From a checkpoint of a small CTC audio transcriber.
Model: 6.65M parameters, mfcc input, arch transformer, norm layernorm_no_bias, activation gelu_tanh, layers 10, width 256.
Training: adamw at rate 0.0014, 13500 steps.
Rows from block 4 of a small CTC audio transcriber, named by matrix and row number. Rows with one number belong to one neuron. Each number is 500 + 50 x the weight over its row's rms, rounded and kept within 0 to 999. All counts start at 0. Numbers have three digits each.
After each neuron's rows are labels from the 100 clips, of 14976, where the neuron reaches its highest value: "peak on" is the class under the peak. Only what is clearly more common there than usual is listed. The data: single English nouns, adjectives and verbs, spoken by a formant synthesiser in many voices.
# fc1: MLP up (model.blocks.4.mlp.fc1.weight, 768x256), inputs 0-85
# fc2: MLP down (model.blocks.4.mlp.fc2.weight, 256x768, transposed), outputs 0-85

fc1.506:486389556503538516433388495381485484485449511385418457496516554551488482658526461461511486496504461517573475600452536537469496529452501552511444457471532413565506607474515426478538533495505489490543556417427495430442492504597514529497537469452522524486465593
fc2.506:459563445429542513488514386486458524524556444444525426476518463574462451532442606511514502481563505519473444430585437448634512461470560508454490562440494473471466510527476655523496501558556498498572510432519468501516562484460476505543411508471577581608537513
peak on: /dʒ/

fc1.587:490379527509475424530504578490564415504565478490523566453499588527523484514486451548450381423541430462538480506406569527422476377546411500509561476501488501517555567602580518419564551421547499467483495497537606419490441532509408482565563472448453402467459486
fc2.587:488532428480568620536564569533503488477413632496444464450514561547476477510445564558541487427509556523549476539481511561494459451461449522464517477518551437513461442599433527449508474565475518411461461500468582467424471435608494443575456491512586452524432566
peak on: /l/

fc1.76:554457556537468454388419473510433580499466465469488496504333502476493480501560468429572461535492507421560525492493528504372503550539491592410525522437551505395408554558457511462507551575502475448553638462521546527486551573480510429425581472534517496503508557
fc2.76:483450509496583593423637597426514481546456434567499510448431514523429486590498565509533529505511448460603554470500517581485504480521506504525474506483495405493452585537441501489535546565577522458549526491628531379566546426515494443555470571452451508422471367
peak on: /tʃ/; /ɑ/

fc1.33:503498474466430508423504525440554464556500518542545614551525637514544564514501531504545381493503496442541444484362464477448542390491548482347502554490528437568542525499485530483519493526597518509504476327457598455488505497483437532519454508554503528438489548
fc2.33:444496502514465504587496490505480556576478448548508424417537391491404543505504545367556532621480498458500511608621518589482501538459468501506409572480469624547468565523424543451484500540571513562476456514554505499490450517598462541500463526519511499540544486
peak on: /l/; /u/

fc1.651:564467567490457524429556546465428499436508503555557561572487481481515507506497466490476562551420454522548540474479513427404472572472406467494515504483491474505483471441456562573474552556479438548454514532459468487502586507463516488480448417516498627451593547
fc2.651:537538467541472479427542555468482508526388486455409510605423518491479464471528602580458401473511460545528527571478509540503500504528516486428503530521464428431514513454558569501418518509460529442495497418491571481545513454528569577434479529444606411456502544
peak on: /p/; /h/

fc1.165:509517548526475561425476561459484469496492408467480552480508498477447494582535565508545484409471420474523465457446443565480581589451505559513472504512482517406357528453456491410457520594547550512575550491588453460561550484422468531419487495538460491457475527
fc2.165:513475507474533488506542471478538452424549534572579548471500459459559488566505430531572503518551569462457502604490546473432442461496610416541543496427531475501520527540470475583512581396443483515412570490464539515520462526565550554587496478443572533609515548
peak on: /ɹ/

fc1.206:433467609439496408417500498570545584435462545611533557466439462485490528437493487444486495554553545538414473536536532509492409538455403472493522460508556518522502478498406511546501505463431470545484387542489474436445503458478563408495490485556449498466523564
fc2.206:536480511563556456425462469555567514426480491562532492535527456432517591446426529422472498540504532466554586510477534468455530595498433544557465568501465515468512489484505509480484559457452464442481473510387475462441448500571657415479499520373468456439458476
peak on: /p/

fc1.682:542493507453449539479578532451496452498496438536526591439556622531574528488541415517453476452496495420451444461451504525464488466529362472434474536434567541593568510572501436573457559404537426504427476507600605448482454549523416464539526568477484436458550512
fc2.682:476439471508443598517536462446526578523416416412535575533575633562490489481512563477487549408415462499548431470439513519491549463427496555405496520410503447516540485546469588498454431544543622515475442471546524464513448401548411459515491458592575428494525565
peak on: /l/

fc1.579:431449589431480466515484478530505505502508507478460461437561469446543560496486450422445564535457507511452487394521539457456441467514350468537480374509509552544448505527440452488595543501579486514417376471508542474421520600503368481571570505488458461517598472
fc2.579:419546556485529492450479430481451513545493536407426422477443461471533494417532549463624472531524553533419467532517476523482455523496442512448462507538535540476548521524497479439492586548472489516528492470504525466443513486497532456475529517494473541489646464
peak on: /p/

fc1.323:507485570486411471450532557436527448460550503456559541640426515460531501457481458599515522575476490398419518533416414488425523483466537543444527555386459492554459478468540508507455557476582396471419525399452450521478552499480482421469481534499412585492525530
fc2.323:546526449513480390513473486595484510513544557527533538538503418563520511477593554456534476455471521577502521623488459504528524517585534445532514524547464507512495411426510506525465425426458521537509493475454533571492385502494537537463468534583523468506414530
peak on: /ɔ/

fc1.275:478549546483469484473402458534435525537497528508530556494495565500548542493517534433460490485472537505506474436440580547536483517558444499465524496460541552467565496484500534467573489416534462555512516589592574559435389568489402494545501533442469450519485456
fc2.275:471523477441487396554536509460507426583470450508512459437512477569456491466552489499444467514422457579546457634599534514535463468603488537511461488477509521492513487504481503509452361511443536504525466533408526435453428501560473565535506497572511452521409452
peak on: /ɹ/; /v/

fc1.284:523468530440511596514538561409464482494413472554483613537505476461434474634467509509469583528457550505515546497497471481533549542432521421579553475565460556525438484508477388497581531508623511623471485564542431517516553536511420513572491423510535491461483471
fc2.284:434557516521580559477406460546548500480605513545513442486565590571528545509461479391510596539666499498528527439556498554543628593446479455506460486464465525480574486472504495511454432509482568408501457509457525557520488522458428497488499483434540477512517488
peak on: /ɹ/

fc1.359:512498587427547577445560538428470488530450530484492500578432472436510499530581486519435521551398466480434487451487529457474479582514424513520562473470471525559415468439428550556461546559607471535486556485585477516470588464481542549437408480562532527536608503
fc2.359:533568439534476550472542487440420445529451499458520511579486513451529434507430461513446416428436491546575549526498506465560421529481473518397517481532487460513522493513475584568559475494459470512517512540461403456459502446534450488442438455456575474447500540
peak on: /p/

fc1.162:453541508442382394440440472537553516360428581537477541578555475473542526501510524510451499446439505488476563530503579499448526469493350514514535488499518491459509494449600528502489486500611466599440481533557528457497483574535526485557546516510480475494466528
fc2.162:523486494601470547460465541597568587516386486527370590565539501542449474540515529458439516547417491571583467553499530577417450515524532476488432517551451530491493452439479456556557472511521438567463481448444522524565489535568542509403573555522430385479454478
peak on: /ɹ/

fc1.3:495528559517425435525465426580465487443536559479538490474473561493591492525554469443503497504563498497564474510519469509447448547539425544478463496501494592467607508412576457557395552545408537374447527495398476412432514505458501411540494487422461494455551490
fc2.3:534516498471435497430418493565502534558465489580520572484506481454492525477524526391522491544462550548569621568570524482497580471529532552462468539466574509391519418526527617440472508473552475526498530590558475505470470452560563499437504515552485469516400544
peak on: /p/

fc1.388:490448529419486491479380512503492494500497502434487562451504522481477443584543509442537430556499487496520510482426511499524530537519463505521496520468518438494499562498475508435482508507586445598490558509606472469496431494577476481503532460531550389521506530
fc2.388:455586475492511483422523480549491496465483487554487518559438484490526543418514465593542453468591556491468454434415591514564453469435466454459598436482550455486571419497491431469446658497503492542440551431546406483522533552423592482521545457505482567577544493
peak on: /ɹ/

fc1.181:571423550444408446495510490478490465566505548472589583556497552522574572598615479463438556542456472535478446443474451436430452501514497588429431460454465545522490452398453531577449542493512510478465508361452476505538556466499535519333453502473433552460562516
fc2.181:555531473553475489484518501407505466556584527465501425565513562482468465461496539536513482520490447582551549479486500458502656549507553530415505545506423527505552439495469494527529523486427517496523489522524417551512518340447536543492385482456540547458514533
peak on: /p/

fc1.143:550474520478421508509453517535452487489537621601643632555522575478570481533478520377505467540543516508526407559521490530499451521487421582448550592490564546438537503500487530487536554453452441567455511506461528480434509463500475384517436482499542552448453538
fc2.143:433523438462451473449482498538476479564532503539578501444545486409533525519383439384552479521533446448475432509513410437572482443552566549467538606537493527415445453532522587464514545493452428575511639522584463536491529491497484503480460498492512551526521483
peak on: /ɔ/

fc1.615:527454528502487485455445446476481561516478575537467523526499506540523477517483459482467508499419555484453488476521574430470489533400418517505536430573497536477473436496468522571543510497478421539507516555581504476414484575489502417479531456570508394575411586
fc2.615:459558530468531528454465531564516598435510511480479518495595562546505488573555400468524610522543493496462457556501535630475501456508497600508521488438527632472498516519547478578498449503605461466436480518560543471496529479584411509532554542390517442464508496
peak on: /ɹ/; /æ/

fc1.152:432444514506436561450514445418504511545541567523500544552491515499599624562576434529489587551502470524400551441479525428530507465371458509418437487485496573574575490471497503503555525504492485541494459480483465546455567485474520455414506481525486628488580531
fc2.152:518522485590512542442476626520458489545516468445513577574569549473483518501481476444492559459441383519507512384546464551508555568516536613406459554505440421410427476485444575440462457592488561567562493542584494478528488387526438435468429496552493537475482493
peak on: /s/

fc1.673:494453525442539446502500476447440577533537595525457458492438486502481504481599465467551511558516539506335572476499472372515422555430403577480549500457499467531486479609479506542571530483510468435530510568566512516405596404425483469379549479575528597510571554
fc2.673:515520564499532570462511541515482532510500396428541561510524499476482491405471614493489472489396462506448459474505513605569517501548485569518486588462508464504412545479520595387466482537613445540567349458477541398615454486480532499495474580562450432498417509
peak on: /tʃ/; /ŋ/

fc1.126:525480558417431562495513476514559529429490475569457563451465468467496496462510495525501450483525537493432532470462487591476550514507526507577463495483477547509521583482499417491456529454544474444548416512493539423466428502512573545507520557577401445492487515
fc2.126:547550464602524434441418445513473557534520492475521512536455502463576532431549539490488472560484497565500456527497498359587512507414479587407565529529421482494487488547513615460503503461498429433525524567527443458537544548465420445396469487500398458452508468
peak on: /l/

fc1.194:464514472512452474502499508459467495543569473433530489569425504506508420474481462440491525485487468502484492498534542472493474488436427444498523532368488479546491590509501507538494535454494468592400493522430476506484486494530435486552523490499491453510613497
fc2.194:395543531477543569513586526459510470408477472395541481494476631482445461477465523507426648524518424475540418472516460559557539451530446530445513575435465431559505561448517585543462474505532530487461535441491545493444510462525456539522469510424593523453516514
peak on: /dʒ/

fc1.61:484477424515441439417520550420457472504482591567484525573433535484570413625502485481503484355468512440599561490456467479472423491529479527544546480539510424454482485496523361431651521476515488518542542541433449560513452452507529429504507481460551579430480490
fc2.61:550529536565547506486522587585496451483468483472526506517426579452508513487553458556502514548532545558457461577463509472438594469507510383522559514504475521492495491528480445499461547508519486490458453527472554571553447506509494527541487511593473436560426427
peak on: /tʃ/

fc1.562:494469449446460532441387538513477535454555481487581578606492576556650448496536519528537503486555544495496489452431529488491509523407568431517463500486513536488563495489434469474510524444524418608409526466508499508548440472536509416473472376476546492474479575
fc2.562:488571467437511444533479516496532498485461508490520519503530525422520543523437514497554490545493531550430476512561448493656486433547540479495606554521378507434410463440525630545439385496450620498517499523495522568558509448497502492553448538497537515483475503
peak on: /ɹ/; /ɪ/

fc1.639:540467472547462518532525527437476442432531475389464555478435512524547477597536496574501493553473469407550490524471431543388460550538470551501431546461479631484442532487581450526497552602556515517495575456493468489418522577499456444506549438417461514431514543
fc2.639:510435535485500518529500453482597430384525428463430457478567528541548473567448436534443463478522486468530480501451447583381482589474543492515460541546490578527558592515526437553506633540455552505451521492443500466415508555448493463568500433370447520478542515
peak on: /s/

fc1.731:543524546494423452495535436541495488524529536550622571535469548478562466531551491515486493565492530555531461523472565466446381538549417579415516440537504563516463426436463565529533550522483485513385462479542515417449536476438565411473442404440464549455518543
fc2.731:560548477573454501416556544524465490502526439562523534554510552449454468425531552476465447541427516587620578533473545509552546561483471504420493532505515520499547444532479496489550582521531465633500525554568420508483445454435520460397429544576507474443498538
peak on: /p/

fc1.455:532452485507540481490478463588439505453542435516610571577496528521610465518534424417446575560423481541461414512526538542423521526449307532525519542542534622485539493461486404548475536530496511517405460544466475455506558567548453405487515428543482477531508495
fc2.455:541553462543428440527495550536474505583461415529430465518527555525438536424451569502496401455509476541500452529458459475587495442550499570419565575518400489461473433506416595465475410461472549541555505469495516462472507441558484508467492550480503511450550543
peak on: /s/

fc1.89:467496538515462499425546527432422401563492475490544508447553577518527574564426419452492572480437486480509497500471468522402463545421362550446482494492549523568436446483413451512548528491591498490470483484524489492447556494576554443555483497525534601524561514
fc2.89:495501404627491587483432466453471460490479412468475491524559652549453500456432521464540553438445466428573475448446485530540513519501571530434472573518455496460556543518523491488554393547548516511482476524545456498572473414514496468536440483509473432491524489
peak on: /s/

fc1.513:560491613469468449455566545546472564408429462567500620495472536496552445476528477463463505511474513503494578516478527552479493488541430528563515504452565462527505484422504466550465561474595390512473453456559559394482422567536486502455510567558425457449484496
fc2.513:549478537464407507517466495556512520539422391452502593518557569517580537411660533525446462534479521543519432561453429476490541485453468519462573512459465525489601447561489529509474518492546485493455472446539533432439519511507371528385547453511443481512533451
peak on: /l/